Rows from block 3 of a small sound classifier, named by matrix and row number. Rows with one number within an expert belong to one neuron, the router's apart. Each number is 500 + 50 x the weight over its row's rms, rounded and kept within 0 to 999. All counts start at 0. Numbers have three digits each.
After each expert's rows are labels from the 100 clips, of 14976, where the router gives the expert most weight on average: "top examples" is what is common among them. Only what is clearly more common there than usual is listed. The data: struck, bounced, scraped and rolled objects made by modal synthesis. In brackets: how many of the 100.
# router: slot weights (model.blocks.3.mlp.router.weight, 16x128), inputs 0-42
# up: expert up (model.blocks.3.mlp.up, 16x128x128), inputs 0-42
# down: expert down (model.blocks.3.mlp.down, 16x128x128, transposed), outputs 0-42

# expert 4
router.4:449456473500490473439577374478515497467513471470542516496570575476420520449532365498500511582568553525463439457499518471520430496
up.0:547486469373449569506500518508587475498537507505531510441532510522477491434535570435339502502510547554535543434410522413566557483
down.0:515511327572576490474490497520510517452542478579477413518539513572533500499554526507592471514509473503544443462554556544494507317
up.1:524512486443433524581489588462500465526483486489584544461483467467502544500486668510428546408496539450507504496491495458519576510
down.1:514455356503466523520455487542582552498583516539404506451473509479500463493523438440501402552516491498523488449491664502548500367
up.2:492523456502504526507487523539390442492481471584554491486570434505533504476400509521550612493489608514502532633526512573586522497
down.2:529503318532474555509493540494502515467511487529504515437583472495523481502544554456503420499508543532533492523485556570468558430
up.3:475366528469447494708388553564550420422456499533474450499533498496478443514420499494457511449497523472521563531508487505509520494
down.3:418450628502576556442478537505475453515449399498495411504445517498512524519573502491561515502571579499501560438563488497479540487
up.4:499476520461516580641509595595577518454526491563529473467497469510432460474512479486480514507464499478556524518524496515450596422
down.4:477412665508600564481442548522494459435471426511514401508502471511518503569555478509504510496497477516512519491537488506486545422
up.5:441508497499404489496500499474419424525504493481501515537448492495505607486468516544475548397457554486490530530424493519502498507
down.5:572573422485562472486496516515509559463482474598499441503560424509485440424404521459538457548424514472561480506483557621535574468
up.6:482585424503488502505480573587529564442573507491458485481484478420426507478497560475455449399410579491498497422450629497446596508
down.6:474502316561321488501530453496488548519582584505466522450468576451552539510516492507510465495552530475494505494509615413525433489
up.7:452589495414564514536508528500479409513422419474529501452476475542424541429552541519547521490496600443489491462522489482464530500
down.7:526551309503506481577556502519497501426541553515472511529491511477467505499549399492526455516479481459554399498510594503429519507
up.8:487550441466486507508460574580561558474556499485457498478478487425450493497488554435488472428441552455504487400463605503464597499
down.8:475506335563331484467537464500456533541568568487465516441518551432555548514523487523498473495559521502488538499433597412506413497
up.9:503569443506568502531454563571504532429536490493432527399521436417412498439487507489499417425406518482478489423463647544440565507
down.9:460471387557333464501521451498462508485546589537490459495470564490554530538528432562513468472519521481526509496526584454520457453
up.10:498529514469432485508508493401577452545486431479504443426503499504500584498656533475469505479505521513461469371562486573437505514
down.10:477426419521516528490480472542550602425558555589479414491531549512503364503480426488498488513558518505566500499469590473579513339
up.11:505558410476514505508460523563465548519586489509482542555515431423476501469422536556549502440477431565501481459455596490574532495
down.11:488490217550440491522526493515502529498584549529495530449468554440496509510500461512523482504500502462520391526589664469508503520
up.12:493569514469453502489518511423598464552502422471511465455480468501505591502646542439486511484505502504476478388522483522447521513
down.12:498429480519514527492482473526567600418540528581495390511525543543497369495473406486487490515540458516553479483481561479574511374
up.13:517463500515450501488469499505525489610478459466507613559408483491551505537527569501533551494543468531507502454397482481604495509
down.13:453545421456485403493612488432482493508515487482510452574493490519490545492559456529499591534455477489431528495547494483521472547
up.14:443476534545509475643532488585549528418474523537513486505484503500406439510501444477556491520513493404489484460499498516362478473
down.14:496483729467508544435481474453495463579425426453512517488547483519486541488459542474475521513536553510403571548486388486531463526
up.15:532505402444515501504475574508505507450550518503460502510498479468458470433373524507381498413366525507524506496433623442496587483
down.15:502516269526364477522544489514478577518589562442471586429505470442533523496529459498539462512495506511450431500493618434516467579
top examples: rubber-like damping (88)

# expert 0
router.0:492447498550462427557535417548469586460567643542491463454472559529491424507511543442513479443514471472494473528519504593475432473
up.0:500536499504651698509513530515503429448442486554521507512521492501527476505555474506502487495496527573529531467526510485479634429
down.0:508467617478644501487441461536551477422510507577525489538546510531482501496425384565542578603516408493521480494529484514470469471
up.1:457532417515374496525565490520574532514502493486519471499498575472419514505546536432510496510498625438474458508504536507481501490
down.1:493500423501420465506514440527551522524584612536474510382453546461493441548535537447507472468579618413515488552533517532473480471
up.2:516519421437551535505469543470479449508486404458503588607552490387429577399465501563476573487526453491472491499505532461499585535
down.2:429558417429511436531530496553464396514459493484496487490487451430471477481467513508440462507446601455508551569510522521501516479
up.3:524563461477553497521499549561480456487401382503516490601554454442441547475427434528513629535497491482473540493540522453488541521
down.3:418557430499391498526575482529490425531491489503460465477523418486454496460437464575426478494436544469513565525567515504510484495
up.4:463512405501476528521554544504443483500489402504518551609542474337328569513509474561463614496502486491506518475485546474503571494
down.4:409510429500490484512517507550516472493516522567484425436478485468446430485468522505461449486505555455586509504514553533512550393
up.5:497484475463437539499538623510390560480515502529525453475524503471469492507413500540388490467507562481547612554503553464499581447
down.5:491436725452494504455446508502539525463587513502481351487448468425483547409478454451448497536501525504512485457520544524546517530
up.6:512529320439576539455484525474504514514441408505540544549576504411398571443457469515485541561502491505510512436498603448544550500
down.6:457556359506500486607538498506467434468482496510446489509476501423492511477492499503384478495551483409520491467483546504511513425
up.7:501386505492457495467490496484515522500490513462538538456490476512543500565491511516502501499499486509483497597344497404629494515
down.7:486524607391478485565624522474452520529506451521528484500478445558389512467464504510439456522457481557508502515496479527665550494
up.8:489534520465583451542564447477456379547444494470482581517510493501432562462445492632500501496518445478359497485530480500507459614
down.8:555496717480461416497455557425490502581496474472478504598491481484536586497533599505553466498439451580491457502494379502497507542
up.9:498541385449530503465500545533538503543422445470529530518563487359298556477496486501489512527450532500484497451484593452502574524
down.9:443511429476486436553508473525518504500555496525502497548605501473458492495495487493499505499541439496463505491535536446540463455
up.10:438407447499495511488473498463523413508389447491513504486616478488515593490479500525430599477501580519501563545469500502588494506
down.10:503518374435492479514485450546550475519577486521382440513456436401495518430379515518432465497514575474495509529605599524561467477
up.11:567433521427517579359505532380505513493519471504498481512496497537532523518581484499616510621474410593521464595502465475591541501
down.11:463529508504535514499512462462486452479437507544623495550581561603506463536501513515570563416555463548510534527437440539497518459
up.12:467450435447500535454509547481509510500450323500525500496623455400470559435489439558556609598439502503481551522507551366590562499
down.12:446532286477421527504542528511487444499494499555465447502503481475458491503492495540423477492501555386588603517503631458518500412
up.13:530427509496524571353504543364475525491521464502535494507524494516511538550607470500651519629456408607521482640507481476537553493
down.13:493519471500565497511530432471477454459401529571629502541608574606493470560493509528567574442526452519511543542483452531491491478
up.14:511502454550452497407514464484583551460593540506401510491473512508495506432529487556501451601496436491510473438506550492492473492
down.14:462515465506447465457576493404467412579467516510515499495542482492464589536631534528497597370321565492464594518437488472449510493
up.15:494484410495468477470527484495486475531470422485494505495548434360415597436388499656454544498514511524434500474515554475541480519
down.15:473545256538494515516505473608513479490525477546474421500519465457512460478464445557443490492593502438563560529531596513519506401
top examples: wood-like damping (98); repeated hits (55)

# expert 5
router.5:517530476532628411529500470557506558467585563497475594542490491476449461501532499505473501484565423517456426529476538466468451532
up.0:523391375441513526433439504491560555508511456523510473482562614483434532500492482393529519508443480512492501368500604531624499481
down.0:444497427515518516420500501489504470456561487409459588457521509479478562461495421503589502586515498519471483475535557366539447598
up.1:494468369460499540447425496503604525518470466518516462469548572484464528504506484412542508543477502518514516387500636530539499477
down.1:415491472491561460433546419497499507462554530438485543507503561562502499481496446510591510572553463511480482394519479480540427581
up.2:584552508450574518511434553510620510499508457484495486495483478506541511456423540486474447506447476538500474497514501555502502517
down.2:496406428475453498470496439465498450562520524469496466499494634517539507498429540516499573485493537492459563586553464500512429507
up.3:640429479457514499527491521506504537500539462511495529460495503501529494427495555418503414512477424542473478500496540597524504498
down.3:510502445463605496516475463566508411540465465455506596515548540514475522496429477526495620504504486480446539586539481414459427548
up.4:444510475505521672557485586559493425482437443491496513528495503473478491545597548581363524481501507494537559474481536417448582502
down.4:463498780367494499492459485487543494473490473580528379524465501528499508500476444509502522513502495493581509466472471551554535499
up.5:523443390446459595475467515420528498507464395541520502475586553457487525440487509486508502505505503497518519445461581511663556488
down.5:422536410503541492505534480498501448417490544429505648476466508498485522486518453524518504529502485483458421478464542372445460628
up.6:506436492517487588451467556387512548510512511508499462549514472494565542498437544546469500494527474510498597539503510490531535502
down.6:493498500576460488452623441456519493524479517533565441533531522611417498493548506510574500569505483521497492456626445518487489479
up.7:462490374413501513428453501469593490504508442505520494476575593448476524500484481463506523545504538502508471339510580497557502482
down.7:417506414506553464472530471524477485460558511411489596518519516502489511499492412514556546581524444502445480480502509365502415596
up.8:489428369418474507484502502468508466500483447517546510452550626480476529494416504477503498510463539457496454404556565509619502503
down.8:464506403535533487498513487522488483407569515450477638492540495496479494472457415518510518596507484497456488512497584349514423588
up.9:517381437548512524522418508518504594495490529488522515500528609458494496545468476488475530479535500515515503583473560460513503432
down.9:494472500557570502465539584474538497462572493502504425502529390455417480431548481446604524578498542332474422457586517494443562464
up.10:458499440400541491490483502505507551448485520584548534518503672535502430515383508500593505565507502477532496537526529476624505433
down.10:482484306545515513438506534499519551511554553589496455491414515513591421480550475493573475500539542486599487484631581503476552396
up.11:603492478576422536487463477550503559558525506500512475463468514543598530551567601442478508477528460571545584529474498609536484504
down.11:443532356536461510552581511509430515510424485499498512501501569510599520638535477568456551428477465464496545494403554515454515534
up.12:501445361414502572478459502400525488484442446519520500468574554471489558471377484497480482528441566504518514442495567486647515489
down.12:442533360482563467522523464545470519390580551489516530566548484497459474477498399508541525564526449460488503481502536383504462539
up.13:494441360390469511503502502454484498522486440510521510442555625492442521491401517495476485522459529483484498401508565523655503510
down.13:494531413529546483475515481515492486429538501439481653525568483496477501466461401517529521603510446541439486525517574315521402589
up.14:507498493459555519543459531542424410501487440444467571509517522438460504547625562488490564496517456463496484495420507422478536527
down.14:484587656371532397536470447530507454499428490506548499563490512582497500491486478506576505509505467500515476454479429588521474577
up.15:529444462514509505601487496493500486450457523499491576518493640452417488496440510495575525508490461329476395544502517478533503499
down.15:473396468501575439483520585547476487495552534525551369566545487496488431518536480449519534488489504399532526504493493478441586439
top examples: repeated hits (71); ceramic-like damping (59)

# expert 11
router.11:485561518507589383449486488522556489533490522458447505549443527492546518494471457521548469504532536517471500438579513507464401563
up.0:491520502493491505477476522514503480489439515573591513425523567550573349596518528412515548421548540466631538509382492472498527454
down.0:409494476506386486489520506548504587515513534590528398482487517514502402514530515486415448440527552509574627464548539559502532409
up.1:451536495486432511561557524557500501487484465578473434483504484500452410468550517585449494515519460496549499429515511568511569456
down.1:558413548493602477503479484510523499428510479528530437569431483537532480434479513533578447501433426463529434503559436526496505393
up.2:479476493517514505521474467516404508509393482490533473492522559486490524559576558478469481442492597462499531592397497501554492492
down.2:497575447475482545490586516481398492581507451387474538486610472489439660500529487539457524514493471543393555501531528386522469619
up.3:540504505512467500473453523548487496505443538548507482394487503525597305628498565458508514379547515539612572538393488512502497485
down.3:412498405483509438485502516588497559501529482575497416574514474478503383496513500525405501499524500555574637459508606542479550419
up.4:495499457492410540425490573502509509464494466547516546505523504462500414515517487483520541502520509486601489500430534445522606379
down.4:539549428508499360513462495498588519492597499445431483601469401382506532410450518521531520543517564390457449480581496571480512554
up.5:542522494550354529619503535617469583441520504544469458468502466481510432509477471596424496514517442520529566510509573469511548484
down.5:500490526502610529458568499552561485404501464509532479551522453513463444451463404550513528584482472510504529482566504462432495411
up.6:472506523488392497447493534516518477501459495499496515442511511505552406531639493369542505522587567476530505504521475480475561463
down.6:449419433507478462494469537557505583487535566572506469500458573584508382577538493463483409496470495466562519439472585541498510468
up.7:477541495440406498442497514517481451494497504505507549440503538512587382527618520440528494528561569498568479501442497460497544469
down.7:464486476504471421501503533536514505516468477630485473497445477569504401497510514474482437448482504481534555404534556614491507476
up.8:447476510501492575469521496435492425476414481510486519523526505527515507483495504547474593461520461363505566545509477473462499493
down.8:512475338520615470430444495521552523431578499490491466527451512465523531523497375508502441534492496492500508456483642446516464506
up.9:555478509494527501493473498525456615410525572615518468539467542530503375509497500505501464525478450523616506535521489525483484423
down.9:435470362494532454375559487473508476524533443534508440578535451462509524433598466554503569518495503564554515492541521488466520443
up.10:494429403483498514482501496466506514424504529551483497484455517505507501371491487519499462543431496461521499565504608489502513494
down.10:388528559592496508448526594606529532537577468510508479484453470485522406529498489495555559482498522516545529442526490517454577436
up.11:515401465482427523539493533523482533428488511536525450467589507485486476511483448504424531440348572533517653626491564443708512467
down.11:488589477476447467484514468624503529447475482513465502549470489515459507479470410498455520552558539496499664393542496451500485467
up.12:562449490509497509553487503517452490527502437500497532534499419467535514518433590614316485380512506555499627573485501500620498504
down.12:396541503491433480386507510461543473553506476472495522536430498498545535475517540499545479470588563476469495478584500525481522517
up.13:501489318484491597524529522512485498467492453570508512481581512449449453502566497512476489494482471519551469441383598487517572451
down.13:486599427518477524502554507446497505493583492408451552487516476405390620503585498443513500531552517484442427427451514378511545553
up.14:514515505459477541577521516567494439547497372547536459540482488536524437458458566506499513424542450516491570431509482528561535514
down.14:449473472438531509455422502529576475435480450570480392579396487470583499466430463526430468505525534461576585447414543490551515419
up.15:506460496475527484465562496462495435517503453469470632559517441444414573396450493629383460473490473515463513472491501414539495536
down.15:441487483544409458426548355422479484461555525539503449539497503509506557497563449499531553494492539472519498486503502587414425496
top examples: plastic-like damping (90); one hit (84)

# expert 8
router.8:509552479413447418437519480507447543474529546507443485587554485473525477526508455542440469488517500536479576554430484463521430495
up.0:596509489499500490365479549393603544488542486452464563584387490447518561444447501435567469532464464481499448444529545495497513502
down.0:564503418519448461480504519414514562529525461371433587470550445407551598472497504459525461542494510482417392478446600514496478551
up.1:459488503500474502506501586472502536457450506445494466475580474431478509555592465562489529475487564527513503547500509364429559474
down.1:461491634493444456434496544490519548496503521578502382487479397453502505468487491483520505517490569453620479481567546636486598423
up.2:354537486435500422473485440540509466532490496462479606493471522488523457502489525526485433404557554459487496471437502491456478496
down.2:582501643472516493441467487477504463645488414428487532568414484497522591483496505489531503554443432513445524483509385486499436604
up.3:500533517430463477554497521569537533530474508487503519420480501517482430513610517514553362499528503514530416387516489441504552490
down.3:458574213513493501490566532589494499471514489510467533467497428471608443492442500538475508509542507455550517515527634489389510510
up.4:498501497466450474475502530483524505513530481405456541525500459371432603444457511535454520458470530472475470493513502371508505537
down.4:508496534404357525479446571501586587537547498511491498511447511435543469460464524425503457510521504529559480486528573510513616498
up.5:491480411567508568477462519511593502519465426499522532451500538453465544480528510423578514498482505420526502450526572507511524474
down.5:519507328538492517514505480462495514474559533500390505487486499481581546433530502481500456535523542487476455489498602531460430548
up.6:494516524493461495517513599482485507493429504428483478441570440456488493537658491538482528455511529530498491511483490418418563499
down.6:493503568467459498417492562494555531439507494581509428494497401462537481425426458499527505540494529492633466477552576605499634414
up.7:580515498470455485402409564412658565491499477451485540524426489443509526455431511402574480524474512494498487444523542491500526498
down.7:550482472494426441469483538414504558515520474389423561496524464422579610498465516486503467499476509510429421532405552527529505564
up.8:480481492540504580442488641476512545423480451510493450482579475481541479568631517482501518489459518519593575574476520500395595439
down.8:411467728517506498453460517472516529490506504581522331534490458488504500498512461498536540497518501477602471450535508600483620415
up.9:435384514447513491518508503494530484474481521509508491571469639532502452514505513511479503469480474470526472365491489522489526495
down.9:502515376549598521492546462568497460492502428459498557417568435446451523504511454509570529597501494404443417481506571483352441537
up.10:611468501465579527458532472429461472439507576478458494516425602544459529455469532495450471529453500371480441501490496500480460527
down.10:525605582465512470606484481485489505474470533538471453533423475522574519454471496530547519459453431500500452451502412600430500551
up.11:543373465492491524498458527492568537530507464463471598515368560435489567469521530493561479539500513387504403454556537506540522509
down.11:532504387600492570495587574533499544501570494475471535325552446377550516498551480461480492486486539498493499525487620448433501496
up.12:460503459460593493383498495434536531481510501516505572594503599493483501504469487563596466571512500559514453488540528443579496496
down.12:504508268548473485505595563465462484502454587548493501440499501497675486487477506514522461459483520458528466560572670512481512490
up.13:463535516491411489533496582393487477508389467406499528480574465409509562521487544519493528450477562458497470504474485471492569511
down.13:501499489492395497490486510474497532495527492506418470421497434383595483463480510503480419451542570528595418483499599597533577442
up.14:555464470626586570530483505502536552472488538539501496487449602542486495505546525443510373450492456468545518401551524585482509463
down.14:511512279503524533541476495504499474502586463466435498547504513462669519491503493483534550505545457508499463567460535483416465498
up.15:498522520487485501579498545505501543502517515495459496431500455500497458506689612472431465443520493500509490443455499546343598506
down.15:477482611487556609449493547522505483455510439594532419551531440505520478486436415578564574549501471489581481503580534493495625440
top examples: bouncing (62); rubber-like damping (49); clipping (28)

# expert 12
router.12:467593472536529448476505513492516515444501554501470551554557438462380513444517478574485477496529507575471477488456515412477527526
up.0:566494480502491485589438556601573536485474499493464444443535493440455517475419497452482471431450557514494509503517563502539507509
down.0:531545647506470509482529521435459492623420490464534548472549561567510531534480580500530528514456426471484486582493380473528469524
up.1:507368376517484530527390517503481525527523472536558516509442608481602476519500509443572503485498419454566483478514597578597526428
down.1:580480355534499514607489425532548540438586569530459531451473522484438434451428486498478357538510450442545392501614655484590469577
up.2:510497494489499501497480480545412388508504497482503606533482462447551508497427530591434569413502520515477543625461504457504471494
down.2:515485709405477481461476441481586554532505524535511494447447495511544477390497542478542336532510488475518485403577389568649555450
up.3:520366383474513507471433507494534493489504503541519440542418579505601507508459412500500500489407491494543510474553619580580496501
down.3:533501364475496452571373437559588582496654547490480521475384527490500451483450492480471378502541473484512404497585605492564474559
up.4:510398350457545501497439497489512490477455502518540493537484582512554502509471422503516493493382497473540494450575648567562462466
down.4:550501378430484484543349536556609590444630526474457501528478508489499479470452516485409404521524430514493481484550617484513515555
up.5:533503499479483486575496504549600539492442500515446400417548507500435531444454502454487483463469564502489505484562515514536521504
down.5:511537637485444494480522510426473502595402498495558518474540577599511515536448585503511523501480453477500495556493392491548494501
up.6:593495498565559575492470511331548547578506457494508497603396490477669562488492541425509534486534507492465481456502498539494502507
down.6:615578380531510495496525575451412449451489496440477565484553495484509626494507526576505490485472496527450482560542688458474510625
up.7:596495414474479493578449542596476508476442515456498521474530478491475514523419536506438448447415531501483549600471564491573463514
down.7:561490564591497558564520539478484501568485496406509596443571618510451519582494513503517532552459438428455470585415469396512430534
up.8:503384374478524508524401506510499499505487490534518460522427577492575503505437482495521504505455491477539535479597618648593491454
down.8:516483310513491506608390482543582583473570517501459510479468489471444455480434474499441391496545460506503447486518671501550479563
up.9:452424500555498510503470560498487511425573533568495445501439475495501489555567445550465507446420447510559527502529564536470562504
down.9:433486465583576548519535555510519464434492377474556516509535374474452540487552399499554636553494500565498492485499508466380573503
up.10:483467498436473584454542448382508362511389454498484488465549489543477606472501488535476550555482556510471525497487491488543430500
down.10:571530468515479498586556480508521568432492572585558407468501499552478425496497490495493459557434437494579499455493564566544523485
up.11:544488426470463491611434561592484501488428505449488509455512494484473507518432549469454457426410525511478512580469555500560484513
down.11:551513626546491581558522554467486489572453473409513575457544605533475520589503523512514516490482452446474477580471416414516492529
up.12:494364344460539505481446511497528494506468494525500497492458565500540519465497463488563480526424510463527500434576639599586476446
down.12:565471382480494507521376532512560590424602499482474467512549490494499461494472499476421434510520439580521480484501573551502519546
up.13:558511519502511540528536504524344525522571521529543526479445515571537424521568574474596499630518372499540498628471470501513534441
down.13:491576577489473499497585495514428540568545550485525493566494523518500522533554561492506513456504485525443543496569356472429502516
up.14:464410405444485464446471470456531480463525553548506430570449605538543517473483380502502469503401524469546516447512602521528471511
down.14:527535494429477469552417470544572573498635572481448543440440539429518449478446506499483350500562495488511396483585576461543501541
up.15:439461502566503527511490547503481497410535522567514432546442471514493488552537429591462522462403427532616524503542564483463535444
down.15:371488492531589541496566530487528441472461387494591502550548403507381543491560416501571663571494489569499498462444482499430562470
top examples: one hit (99); wood-like damping (98)

# expert 7
router.7:471531340515467502398535507548517539497552508495568547499554447414422512440576420499504471504514563568503496447426610425472502474
up.0:496501468550478449560499493626442563472505517548565484516593496459431477544498432555521546493480518441505522497558563490486494454
down.0:498488481500528562462450490483589505532526478460500550471507499476440498432503554376501504502558634410499510507479493503479530458
up.1:484500334492500495501500501499430409379497536564501565529506561489473497494391484545472466446367511477512502483476638494512536446
down.1:527574413591435510498636515546471550499539562461540601465571440432498492449512456508518523554535572482500488509479561427494508549
up.2:486432439576470492536499507477466468494416497519533464483495531490545513583471517474518572405403522406517495485551518583532505476
down.2:505420370486489557539427564601542552513537479501505606404444520509511475515495567484471427476523611493512483457438566445502512570
up.3:498446424520392489617496498523427488484460511525564449505494571487506494540457531498437541408384504293522526454485536531534495499
down.3:600499376462496524602464637607509523474551478515441555420467465463494494495493527448478436501502488503528480481457612496502618592
up.4:518556502436501461501514452452488463501484519465457599476547474498510504421447510554450475548535476632480477475444501409506473556
down.4:475543497510484501448514445422492493551471464516483479492478470551549544447513554505593493496480506556479492499654491526533469500
up.5:464549498518448454527576434477384437490499505487489527511608421455408567423485451551433531521488550486443480536471502554476462520
down.5:542477537474543475433483437455553550555419488494491496488479510540487546466463503447584450546427508496432469439511461527584435522
up.6:514414397444481505519461525435507498432450516575516421454513522530581479498450474499462482470391461475510501412535627614571534500
down.6:513484449492517512518515581510507481489564456478534568421500452470433571552558487455506483501491586459490448526393506515479557635
up.7:540431481499452474577498511574442595465525531579562471497531526535515447601496514493531508486432390440541524524510535548548518489
down.7:515531447444547475539432513557524570486557462511469473542512418423439491486560496458491500521557492440499485486518511544390578484
up.8:517427427487513559476421532491583490500509472527512476473509499516487459474432562361500479393471505502531565503471549595563550483
down.8:481500500558438546530504632556482475461599503462487535508500426402469508533501495515376513489505497523537529526334521425375561549
up.9:469461399494548472452436500498539537547584523460496516568448507487564506519487510505610550501489474515517457389504587528524480512
down.9:536478521489457543524503548552556612549455521482535571294568487517509468519423555492499466495462593514434483516538459491507492482
up.10:597500507475549481512472480475545493537500488436444537444461462452585495469485560453485462517545479613477471482488495499507480549
down.10:464552499504450503465567454379489498541474507512479465491474478556522568434523550494554505494490498498485491478657498502525469500
up.11:492504559490501576529513510444567498472469496576534378474453519569502388499557506457467444444501549490586592467517458597475591439
down.11:493478693479517491544450498559431421498473538553531375610518573577573446626494499551493575391482449528585562562481416554442530409
up.12:549421437508447490581522496542448560445482536641591480449582572557496451588507475513485477526486408490536526520560593509586529458
down.12:568518458459540501582456541573516616477595514481499527479501418425397500441497518468482481514562482472495460455529523496472512579
up.13:469543497527465468538558461487360415494498498484494510514608432461432568468490467537445552492484529476452486541469500575471473518
down.13:546465530479547480434477455461555552549414490495479499493478512534498533472458496438586447551434512481430461438501466521589437512
up.14:499460418482431509591527474510491559484482495619589449391562542543490424565479503464467444483472475479518495428520561573594518466
down.14:593496425499514535573447517587508569462588516459499582459544438468458490503483511468461488516527485496474477501471528491429495604
up.15:460456416494505490527515504438492481411517526557474405457541480502429497502483456525385493434334497480511545413499612559519527528
down.15:475468369494474528485498562474514505512560437498514639468480482503485551492594492460507498519514545452509477474419505517523537560
top examples: rubber-like damping (76); clipping (37); text has "clipped" (37)

# expert 1
router.1:487501242533509480447504494505454491509450455505521518519542508467495532500523466523484512528468484521497536458447657516534504478
up.0:511455278478499573472447509498586503531498448497498452438450590482475503465452565399540474502475558474500497479497572518565507502
down.0:466405372602516542546517524481495467477557470497499531480597466486499498486495512490468519502505559463506508536445515420532544488
up.1:537461454498516555477426485431575530518496504529553510521433591541608510492538540432515430500505459512572554519493506513547496469
down.1:480607501489577518574542498558448478472465488584532446591539487570474496566488500650444590484505473515579629520449467479466538502
up.2:469441246499509531521471469528619503506487479517507573428466572500480472380512526511544450503480501488478420428491647516548502504
down.2:430438458546492505570529503526492504502598542466525511506532479497458475556489512519349551443544525503514576570464480397481520500
up.3:549489326490486506548454566567521552443488482494550496576490477361432514483458488491451533518501471494510526567568681413506520492
down.3:495480509500498495531519487546565490456504507488362499512559454444468479411514466434510535513591508485500501485556526462445487539
up.4:536481489488514599534474532458631545480503499557514487505456581516481498483582493405506459439504495512547508496545514602506569462
down.4:466456460506567529501499454523503378471495500511530473563556545542573453616582458513567563518502513456499473564453478500479509387
up.5:502448331500514540496418509511630499522502446513486458441500554472481499452501552447539498482468553492493474432488601509516525511
down.5:381393415610509524572505503492505443499534479492505579455542490506542495554491542462486497512509542436503499524380485444560522488
up.6:458459265507502559612465507544620492510492462500490522440484524430454478476543530499553474462472477510498459385512657527517573478
down.6:442419351504514499556491469504539487474495524443504552548558498456514481558488480502418509462501508465447626585481485397484468541
up.7:457521484423509502468494505417501445484496520492456464514519465442420526412477500559499503513373554551503493506481559505537517513
down.7:499414498538420477528494497485499557542481494544555451404534500491581476557486600493467487403380579469529561640561510637527533414
up.8:385524427446495504489470491622552462533443453504566463537499556459505476537560504489537567503554582415519506464504545497439517467
down.8:499491473427502418430428504465469492588406475489476513479576508485470525495451445505475494464469499531434545538530555470557464491
up.9:426513341423474499483479471496506459405500532546474487521568512474447469382390482564470496509490524565523539513509601515534495481
down.9:459452503524434489485536503505492523567491494528513457479578498459535483471429541522436517392435593552521587611556502528530511493
up.10:547532397552505498559495532625477575439490500507557506501623446333436504510463485499466491484481536538508578575533712496474497465
down.10:515487427528483424483537474553430542535496477390442517432509417388446582480591487527473527525543480437489494534539571473556461515
up.11:597406421507539581466458477469566489506472503535570494499451634564571506496520524454513453484496470513562547546494504558552463477
down.11:509563489495554542621505516578517480465492477506498510541525480520471470542489488514410541524532489510475570497405492431441535514
up.12:558415320487528508628479461541569481537500497490507566442480560478435495402463542499493463495418445490455424489587601572560419507
down.12:455474392533498553599517532501521457493549490484518498532507493494434497599528490506387542380500520490505592578476498441407535508
up.13:542443492501482561482462652413451530450489500488498508525514492459504514514538506494412480488482481446518548554538573498496624507
down.13:385421706578500586465527507452561500462493430493522446503441488505514554516581375504636519564495487535536372471489501519519521458
up.14:513483429574475505515417485465535489531519502441477525459498491439462580611486491528460523476504472538487456566406517537516431500
down.14:345521354470504485518511494495438325495434498522510484516544494483584464528495600541530505519485522410495527522454478485446498474
up.15:509410430484493534562520472527535504532487429510524392371509474383412501474568476482434515550490542471497505454565548522591446495
down.15:495508362481465512515496637493482472531500478496552552493565473520500517504506501490491525491393488543478481651474515331510539524
top examples: glass-like damping (91); repeated hits (67)